From a checkpoint of a small contrastive image-text model: 4200 steps, 2.8 epochs.
Rows from block 9 of the image encoder of a small contrastive image-text model, named by matrix and row number. Rows with one number belong to one channel. Each number is 500 + 40 x the weight over its row's rms, rounded and kept within 0 to 999. All counts start at 0. Numbers have three digits each.
After each channel's rows are labels from the 100 images, of 14976, where the channel reaches its highest value: "responds to" is what is common among them. Only what is clearly more common there than usual is listed. The data: rendered solids tumbling over patterned floors. In brackets: how many of the 100, against the usual share in percent.
# convs0: first 3x3 conv (encoder.blocks.9.convs.0.weight, 160x160x3x3, each kernel summed), inputs 0-79
# convs1: second 3x3 conv (encoder.blocks.9.convs.1.weight, 160x160x3x3, transposed, each kernel summed), outputs 0-79

convs0.79:501500527466460426527472463484562477489546513477461490508460452553521493488491496502469497512476453462505497500446530450382462508475406384476512492460499518528503569448590498503511451521503476493514426400586520459479502463507532434431479556
convs1.79:565528542524456579549474520527501453483423483469550520499455543534533506442556514452532517505512499476425539570486475492531548490508498493529522528572461532468486530547479479493448540502511526542489478538434495437533492430460480421519500448
responds to: orange object (39 vs 18.6); sphere (27 vs 9.7)

convs0.75:520504499520564555507526421515523509498447523559431566508515507506488517502550632520533519494523547587505504475476523508526508510506490487490511439510508550529515571498676544533548534539485502512546528463476466650521511578564507481560508470
convs1.75:513483567497531511508396525579478452488471493418446541504483498459536474490487580456479506483464496425526525497487513473422493486530445521482470551542554529425472531590584496512402535494461514463513491532466516609502487538485517433505503496
responds to: sphere (50 vs 9.7); pink object (48 vs 18.8); its colour: pink (30 vs 8); largest object: sphere (27 vs 4.9)

convs0.1:473472444365552495483418454438472462504466455421495445472529522494497500430472472480499412370471453543433425495477466440463501475494452440506492425496473514411440506501465464507406464508451489478434428481522441503482443526446449495463459452
convs1.1:474452519491510430518516501530527461514484476501462472511465457444470477513457481485436494533452456456500510496456401437443423454482476506513483534434469453518445448464548449432477447517477484508557502540535514435490498499530530460497488511
responds to: light from the left (61 vs 24.9)

convs0.67:475453430483548500452468457438502483521459491448475466478523516499535509415423463464523488440467460562505492529453439516429446469527449427502507450457484496481474460495442460515494437483464490441426452471496408509457491560448512478464478437
convs1.67:506477514491503466565438507504504440475453442509514447463511447452471482532488498515410480557474454516499478462505519419511546483405520498498466462480442433438507501416561479417470500559492488504543486509530553471510453484515416473556498528
responds to: red object (47 vs 18.7)

convs0.49:474487479438505520427465455408484491533491470422533522503487475459548471526478551537467457462506419521506461499514446498471536472513458405442360487477528486461490492482527545505487490492525528383545453467460458535484512525508489489527495477
convs1.49:460515565560477477538500548562552457533478517528500448481496434466458508442472437498488557562446510476511500542443501475474524475430531536562555496447441478519483489483441410441536462517452445533458545500514482494505442435450478512495447494
responds to: light from the right (50 vs 24.8); red object (49 vs 18.7); orange object (43 vs 18.6); its colour: red (26 vs 8.3)

convs0.118:497440537513487508458508441522471471574487504435405501505496486410522463449501548486519496511441473473480489486453494458511524510484452468470506489496534467486446501490483500421518511488492484480530532485437436494443482462452449530543459448
convs1.118:579531457496552512563493521517534555517521490584521484502561542483510553470503518514485560412540533422564539472479538518482449530539545559561473502484508534507543502486514483506523521507503532524524529507531479491574490548443561517448570506
responds to: purple object (90 vs 18.5); count: four (60 vs 23.2)

convs0.153:452485600514501555533489483508495521527596485444504465425515495489485529585524539486453486458498480520594490495575554472451545525501472444480466401460562495519511502427553491507519494549515481495526534474543513568494395507584483505532511576
convs1.153:517558458467456533474481527505514488449469468475516465537510535464511498435550487544458524456462497462461490584444465529529533446490483471472502534541429484446476609514499481436461522545532503589479507557418463472514526449478528393508488450
responds to: teal object (97 vs 19.2); count: four (56 vs 23.2)

convs0.106:597498533442529502506509472427449504500533431398470555478518465498586513527532506549471420451500494511551496470468460440514523499446464441467384466482479445488518483484562511489498532452591490510556429484568519535479517575468518491482520553
convs1.106:407524477499458451410402529492528461477480490543542463572462440444436424497493475473458502516507488443422442514415489548506532474529496444480547494514494478452443576496508505466522508451419556503512503523460471450565573473514499543468552485
responds to: teal object (100 vs 19.2); count: four (67 vs 23.2)

convs0.64:462463429458519531447441407414490475552453465422508482484500504472526485495448526521493452419483422525505473500499431505446501453527444424453401497479543497433460470507498488484482471471496500414500458451475404531481484531511494512523465465
convs1.64:502476569519478460541479542516528436530443488533517438483512413491467509455476435487460524577461490470489462513482537460507553489391562538533509477459413441501490475451465428435525480536477462541481501507513530488501442426458440510527464508
responds to: red object (78 vs 18.7); its colour: red (35 vs 8.3)

convs0.139:441495451494494542439410479445511468526466479361538456463500490439509487470506527505463468391483457556474508517432509494456521466509456467476496461540487463456457497504464482475461489475480484420481448504426440529466415492487482499502476431
convs1.139:494491531508467468544439503536460416544460472495487451451520467464452489430461472390457507554458494493547496540491506458437490436394557502538479503452443536472522431444468418516492420502416486433451545530513515444516418465472437500541481458
responds to: red object (61 vs 18.7); its colour: red (37 vs 8.3); egg (26 vs 9.5)

convs0.25:501530488499420434485500523521455467480472514445452508425460450509532445457529478510469501514518442526484498382490473460406512490511437440475506513491461495529496495457502504522539509459548497470453442438517503483486465453460502491443502464
convs1.25:552545493532461531524491560513491522534564479525533470602543566522501527496535467450552521496480468449527502579518474532537569490493521484498564529547488509477450469549486496462461508509486523501473500582460433455519562469469502577536530507
responds to: blue object (65 vs 19.1); count: four (57 vs 23.2); teal object (44 vs 19.2); bumpy ball (27 vs 9.6)

convs0.55:508485471477467482470463462426431511475541462431496519453484468441525503553519518528449425492517429561489488441555488437477520469431455404470387538505448487491515462452530560552508522504533485417533443482475461520494503465523523514487515516
convs1.55:421491523542503532525475505599530457526435521624481466519542484442500516450520506439513563566466515471523512553400526551513470505526525560547584521472488551486465531493483417467506473462423495531484554505490506517544455499427460472459483407
responds to: count: four (47 vs 23.2); orange object (44 vs 18.6); brown object (44 vs 18.8)

convs0.115:453488449493518532422407447443520462535448485397505453472498494469538502476467530497474495405481459527506504529429423527443476469553433444459457465475520463444448464520482457485483442481503472443468457456460428498490456522491516495502491467
convs1.115:504474542510478443548452527514486411509414458516518425436472423487427495453480463430436497587497499474511472492529524477475533500408541512533481454498401501472517471436506437502513493507445498524480481496544507458526415442498422480521483492
responds to: red object (68 vs 18.7); its colour: red (31 vs 8.3)

convs0.87:544542510536499503492460457486435504488460479387462488450522494449451512558539527552509487489496488485474544409524500411525576449425419458438483516457460434497495448467588448506521534450540397490514470461533457505457498471517503451509417523
convs1.87:476525481504437467411444533472529429491459508496515480575502481452500468424489497441426439374520458464478500536374518525537423508503523446479490496500480528421478509503453471518487500453409566547446485511463530444542565474446517541472548450
responds to: teal object (96 vs 19.2); count: four (56 vs 23.2)

convs0.138:497498487491535520455510471536524507501528521489502409493538491462510487583431506485470509481456467548527450496527486468427519444470449435504545461407518428528470514488577475456530417521480454459511481396558517532508441579551474484579421538
convs1.138:463482565468467460516455543485410473463342447503485483487454463512456494449480516504460485539555505448493520526452484513513471519522499502439421570488482516459488522547503503500541521488419565554511465544424508515551504427495509473476537492
responds to: orange object (75 vs 18.6); its colour: orange (51 vs 8.1); yellow object (42 vs 18.5); its colour: yellow (27 vs 8.2)

convs0.13:522502498514526587495543418487457494502452526541426563522519512500500503473550553506518494416514538583506492513416530524530477514497523542475514449516501537496508550471639527519545536474455495511490550489488449646510516558458502505579490437
convs1.13:538506581520538565526387491566499491520522509474503538500503511494572462470484575444528532452493495436517539458501523487462524522520453564504490566518559536434490547589567503538395543458495523472502524479458463597504514544457495455534497526
responds to: light from behind the camera (53 vs 25.4); sphere (49 vs 9.7); pink object (40 vs 18.8); largest object: sphere (30 vs 4.9)

convs0.112:441487442492516533443421452472476439519433483369538479498488492474475470484491540527482473373483456534445497510479513475485519451493447464482492479521512483462443506532449496495472472457460478440489448474420423538483439518500461500477455417
convs1.112:491525557513478477561472500516463430537467483476500442434527478452467481462476444387455506552467478490535498526478512458443485462399544537548471487444437511500524440435464405498515413499420458448477525524539525414490429457472457483530484490
responds to: red object (50 vs 18.7)

convs0.143:517523488433531530449485510434498428486538437442497470387461406483506482569536496491377447433456481545553539475526533466416537500445504498488399479471474516501490522472548470489495506450536487489466477482553541511481411539507495472555478506
convs1.143:476480522514446475512439512523443538500504486509520491609535553552491469398433528476557518548504484456520471588384506597564477461514509519492514540492532463487428536541435504473481486443462539476482485556433413480527573441455510474458480448
responds to: yellow object (58 vs 18.5); count: four (52 vs 23.2); teal object (48 vs 19.2)

convs0.84:454450429477480507433469456455506506512474473396461472485493511456513534432472548493476427389477417527520483528461444487443456466509454424461467430459531491475454466522481503462453468519509507438524490469437409502486460524489537522507504464
convs1.84:510457541541514476514459526537551422526406456533479433429479407501457472513484464511422536565495523496491463483531553465493541508460575553520483488501399514476549480443501447496509489507508504534494502502548524454580403482487425457579532465
responds to: bumpy ball (25 vs 9.6)

convs0.137:489487530460549509491488484483510489468531440424464488371451461436522503590501554561455512443472523537526489464569474442445534456505483469457494468485491438507535436476562462508517509521552475536518536434576487491460420504571538489525522565
convs1.137:471529497527453521533442500557542467507526516530521522587413467484448521459480483476537505520495498381478507531407526548520479519512470477559545498491546503494474539515454492483432515508458556522507524469385467431501579506418520502566569509
responds to: count: four (64 vs 23.2); teal object (58 vs 19.2); blue object (52 vs 19.1)

convs0.22:515511444481495506453543461437424535557455501468462518464514545468524544416500476456520539478496457526520504528441460524471432509506539451504501526483472499523499452495440498548517456516541489449488497554455396496465488412484545533460488418
convs1.22:530478414471520556538500413493476482479514465498515499474447408531479453491507476514537514511477498580523444446467554478506531486528466498539477457493513518523456552492428494500508502434475461493466463357491411461478512494435481492484445434
responds to: sphere (31 vs 9.7)

convs0.93:474419497478525464459512468551537505487523515441448448469504473533511547600516511556469538483469544500573423567538455446520506494499531474480493425474519482490504434484548489514523490529504506519507542479500445492483426563635486473435500551
convs1.93:432542462505469510524452472577539529449513509482533474535495545478502516491494467532444504486507498415505537592447517540502466488547466498521508517533454510494526594510504479545440516388451514536463550490427485522594502519390533474518517493
responds to: purple object (77 vs 18.5); count: four (62 vs 23.2); teal object (55 vs 19.2)

convs0.73:502464490521539526483451494465491421494529523468527407487481424452514475518496477485402493445475485538568525495508487470417515521491488451549515472398531454446439471462536426470455446520508482466472500487549525527455447544522520489530506491
convs1.73:503494506502451426476483556504506518483390485558443501503494498511491473465477548515490518596565491462400506492467503456522495509506516524371475511528498452483505510558469527486500525478499543545505482543419495518570520466488516463465554482
responds to: green object (78 vs 18.4); its colour: green (42 vs 8.1); sphere (25 vs 9.7)

convs0.104:497439470393511505493452454396505497517560429443470452502522435436503518557493507508475444428501414504538408520515478472449548485513469417515434484450517456458471524428520510460448485573513512479536416481524479524466486513537492528535477526
convs1.104:509507513515509384501503567507574526518482532580420503469507526536494471524455509479492545553499522539465524517554500487447472498557577515443518525542543494482473433518501523547443530468459563542571492519470539522549457546473517475455586494
responds to: light from behind the scene (67 vs 24.9); sphere (29 vs 9.7)

convs0.89:549452511507461461521495471477404486533492496441444469497526489506501485486483503569487453563462419541433490536480501484493470483443409394451473556514500477511514507468469469533515520491503493501533494501452476512476547438473534524484486515
convs1.89:488483499500581534505447520486558453453475483582481508488473484469503489500517468453478560548543490498582486458458509592504451501537558533621500471500495507501514555503525459468509492469463509510511497459521489482526487553420436443459470370
responds to: brown object (60 vs 18.8); count: four (51 vs 23.2); orange object (45 vs 18.6)

convs0.2:446487452476521564437402479446502434525464494416533499486486484463553460513478535532482492453500458546547475485535417539452542486554442415472427496490537474440459476516504498463485475465509507378482446469464443561496490549530471460529489451
convs1.2:491519550515451465561496544561514469526493482505512432465515448490460504427452463455464513563443486494514465540477538457501543461383527520522527492439449461487503504454424423475527432542462448500453538494470501524477459415479455524509451525
responds to: red object (73 vs 18.7); its colour: red (43 vs 8.3)

convs0.42:485470494467486519441511404451441468508449459394486478468479509457493508499465532525453400414459421487479497522509478462463490457506481448451458485480513508489464464530488495485468438468500505462513500481434442491457452504516546535503475468
convs1.42:506493542535541479516471508518555475514446495528499448496487471477453526490505457501470542546515542461515474494447515490477471506469558558566516482478423532532530499434467449487548478460458489492528482491570535425559441488421418449557485485
responds to: orange object (60 vs 18.6); red object (42 vs 18.7)

convs0.47:440380435452503476423436428462534429515459474475502449492479443493505450450491442458460496431472447529519483484484450519436438493532453439483490460425523506444475489440482454502475473489483491451405416439514442536472469539521493480488488439
convs1.47:508525539475503468547438499480485501531480428492455462497543497493474556521509537513474484541469428484498453533504467432542545476410534498481461458494434432479486468461516488407475516543476479515567451528502512505529460476497402524518432541
responds to: purple object (54 vs 18.5); its colour: purple (28 vs 8.3)

convs0.77:498477484499510538418496462498479461470504492468477535510452417470516470564527544560493479452473468522483486503635491507515522497500461514474491456415506503498400520474470507402492483511530483500514531512439463524453480506576476513488499500
convs1.77:574558500519565526494574503484490545568502476473504416468511503433530597504508474489460514518463548528515523502484527546513517449482561520501504502498441505492556504498442487559574460498531451505508507418492515478515467530463539452523472534
responds to: chain link (26 vs 9.6)

convs0.96:456485461446534526451453450439469476531435484386502454467512520491541468488471527509495424380462448531480468500471490477466511459510424436488489449534513482427460499514494473504492481464454483472459447465450389511461480521508510493475466411
convs1.96:521468535493497482548462504511504412509500473510534454457451408470481494424456451435452505580472485499528468507473502474456481475414519507564481488420438479508473467444473434452517450529459478460496492497531528481480440446468453501528460501
responds to: yellow object (56 vs 18.5); its colour: yellow (29 vs 8.2)

convs0.98:509491508488456471500492559486449521499483502440508473495513504498502521494508401531532470489474482524557445524418438440474477423432529469472491507471496410515495480536453473457503482473532423430446470522504523521430543463443558485504461467
convs1.98:408484477473542508524488403483480531491448498496477466484505478530470479438465506504537526550541483516511470477496583567533445564570516508511499449505504491513507573433491531531561473478429525504474447403446445478478450511479434469439474398
responds to: orange object (73 vs 18.6)

convs0.44:456500464489460408500541516417480550490486509456537488523488505449432571451576469481522522459474484515559510529461482521506480489455607442533501540529464471514540498530430471556556497539530503469482463569577442490451504482477510554446482402
convs1.44:487457451444498520526479398517429486471468457480500490475469453510499406484504480530519519520491510520493421483457498515494505502564434443478487458504540515497458534470433506480479534419469480513446459374430397521477504536460462486466458432
responds to: yellow object (55 vs 18.5); green object (45 vs 18.4)

convs0.62:525478459454476465492495557501447506504485521441423469481546474505533498422449429446488455463491491554466461477465506406488479522468452460467527466440440523538534459391421499520548463464507516406403488481501485491473486483422507514506518452
convs1.62:508507526536520475512437595544569463533479508528460501515525532535512488526539525563507561474488499442499539514459519507523509497501573579468501562509516510467512474530585476409387496449567515478493601653473534570541451503497472485553521554
responds to: sphere (46 vs 9.7)

convs0.38:449490466493487514432444459457469466522453498353520464472487475443510480504502546506457458401490419516467478508467458481470488459524427413453447485518520473456452456503469483479457468483493486429501457478429421509489439486497504497478496443
convs1.38:472483547533496466528466507542498399555480476515489432461488410463456474427484469443443523562463528486526483535485505469440482457419545523559514465451436542498497474413470404471552435501431478477463538508547486475495409479463439495520470471
responds to: orange object (55 vs 18.6); red object (51 vs 18.7); its colour: orange (31 vs 8.1); its colour: red (26 vs 8.3)

convs0.145:463483531492471527472526462473510533476432485483468499537494463537467527482513440488480510423506511526492493572431430525488480499503502488456502452464378523556492476440502506516523469420495485520384510515457403519493464468461524511531456452
convs1.145:510531499495490557589517528496495549516556507469494546514468486533522492452496437495544503413531502513545509509439524458501531530464458528500502533513563561507541548550416486578453515419485488465388503472454476476527557462402539519566492484
responds to: blue object (86 vs 19.1); count: four (48 vs 23.2); sphere (26 vs 9.7)

convs0.146:463450497511465423503468469460400476537502474460476479496499456467509487522502564542460491548462489485454495478511451467510490487508486451469410546536452463495533456471505535532518529485551520449556453489463492524466525419492526522480496521
convs1.146:426516510571512576523502519586499481513530540601510459474520493481456517485555487459507528559504510554567545525433541533489512511518511533582620493502552559535466521512504464406505511463420509549471578522498488479523392496472482479505500441
responds to: yellow object (61 vs 18.5); count: four (56 vs 23.2); orange object (48 vs 18.6)

convs0.7:514389487486496481498478529519509412509523522416487457495483414390500529524486501521444485456425454514473450494533500395467489439398443439520542433447460473465419506427476481419466483546499487480491461491538472465412495492550466554520476509
convs1.7:503512534490532456494467516535500530532443499538403481518520523582543529495469575469519541497522553443504503519453468541477375539617560545475497496494502549505450472553543501511479449473488566475527522531480480534586470565442507424459586438
responds to: purple object (48 vs 18.5)

convs0.36:486487503434534500453502466466446501447527429424520530480483525449523489543551541574442493455481448567542461478553450453548533409450486451503409511525503455454515491500561547464462582474555484489576523493549480546491503564523453505495467525
convs1.36:432454499555438429507534472561530497483443513550464459503496446485422511517425494480516528516498561443411482482455517465445475530496505521453542543441490521517462509517518485516531419492443538491532545452453501412535487460505501416496548495
responds to: black object (60 vs 19.3); its colour: black (47 vs 8.8)

convs0.107:502504441455520493519458483472517530489528505468450492485551520467455495580493518448548462540455482610485502446519537436507554469473401409508507432455454515529506452457560525539522471525480485357485442461574497534469517528534496449508471499
convs1.107:455443507491431450482448508493521441568464526483420496469515505525482467465495472458505537456493497434497516533449481491486434546514518505499480561524516548480499513471472488513416492453486529508454491577355478481533427468456532466451530513
responds to: sphere (50 vs 9.7); largest object: sphere (25 vs 4.9)

convs0.85:503394458486484415459458511498492411511514479363441446512507403439471451516484450452390491488502438533497524469476465431456480467480501459459469485471509440456514432453544502499502491480503506432476510480601422521480509535491499465503468460
convs1.85:420477491484472435451457533537476524487439478549513504541558513540443461557483549510526554470496472415421463460448444520524554496529465465454518481498484537514494503485488511472469463519439533492490447509435475486537534458518485500518533494
responds to: blue object (93 vs 19.1); count: four (53 vs 23.2)

convs0.48:448469571500497502507480403479456477561516486366445487489431430520416504528498477373532490471520502513470526461507488501470517525494454474445478432487534527489477474470461460470488477526408505485466505429506479398507519427504470481513491475
convs1.48:601516481499466496490495545442533475553555513540519558508473464478595468444508501543496495515508488463443506602500549462482512539477467501513434454482471526507515546471428473498428522443628510527426470517513487516542564497447558532440588500
responds to: green object (97 vs 18.4); count: four (59 vs 23.2)

convs0.3:470465498432474480456505494431472474464514454404482525458461433470524474584524512585427436399479444513513426474642467493489534494478478473451444462474499512508486531469473545465515508480507509465517454487470469552509493524552459478475497494
convs1.3:515570485480501515525583473427473552502498485503487533477459478451538525487533433511532497515491474502448501468478495523537454480432550518517491516471452544533496574481376518532568460461498485494500443468452516461473538500412525450473549500
responds to: chain link (37 vs 9.6)

convs0.63:472513500422507506442411482463546463541526394442497469503467483476523504597493551516428441440492458496522497531562511468434554505507484492480372491459544515421442581535576528461449454517509523438521455486495509525511450545568392483578480557
convs1.63:471508564526485484525587589550435508482404512497540522486453477476469481402473519491512526512469467477482530475482481495515455447518504523510510579477481478502490453537465520523567506477416487521464518590485506483510478465438579539422498465
responds to: light from the right (57 vs 24.8)

convs0.90:515520454502427453474496550489514529465522510493481455537564496551518528454449407446503491559528495545459494444428473481484462521539445456457507430426446497545529414444488508521530454469501510397429456448550561548484502455447515467525528480
convs1.90:460511521516435504501468576507534481494425508493507487506495550497509498496529509555573523463494462437452507506486516558531602536501480528471527554529548519454507546492489500451403492451502523469445536597403463511484461438496465471556505514
responds to: count: four (54 vs 23.2); brown object (50 vs 18.8); sphere (34 vs 9.7)

convs0.72:483453496501522525465447488489530408506516504498517446433440401440567436551473496510396511478499490501544545474561488549389504503569506485482438478438546487436454490476534438494482428530509487459475496461499506538479423538570499492574509506
convs1.72:547501514490488456548471560502451567486463443539487499571525545558478546456497551498493493573474463500486444532462501464623540478414570531466476501529438449475506511500479517477517549490483513545513479527496481530533536467446460517521447520
responds to: red object (42 vs 18.7); its colour: red (26 vs 8.3); disc (25 vs 9.8)

convs0.71:486448451383544482497407451433469440503464462451511459460526521483498469439473435452517412417475453532461477464479490441468502477498464461539481438496472508404450494482472462524395481456439489495411440493551447509470505553467465483456447451
convs1.71:485471510450498445524502495515509503496510453503495478545483487434465511514445501482460488518459440446492489519447400443444428448477461494501473554442468430513442469489549484436468459538473495499576478560494527430499517467538506471508480526
responds to: light from the left (50 vs 24.9)

convs0.119:515459468464569523508466513489511455507534488409489400515483447478556511522554521534465496395462501528589494557489481507489497468529526492504486481481521381483455458492454441473553515542551476482439511540513500587477469550524447518462449510
convs1.119:528514496541478503517512477493525499507445500588565487470472478513497514482550502573478522567546522553432493498528515525554580500504498475431506457523483429531530497458381499505561573544519514583507484459381530493529487461504476506484436511
responds to: count: four (60 vs 23.2); black object (51 vs 19.3); purple object (38 vs 18.5)

convs0.117:460434490454519511422473436453520447491482504466506484492487467460498456477514479518469401395483409536493486485452517449477496497491439474490486449471528478459402533489500464371398487478494481516474455467498469508476477521474478489487475494
convs1.117:497504506471510412543497480500476524541451412539457453526505496497433537498456496431478517537493540416503491543520408499481398444496562494511464529478401488516522411470513471519537462507444505471566483511514526401556492490511485505461484510
responds to: purple object (40 vs 18.5)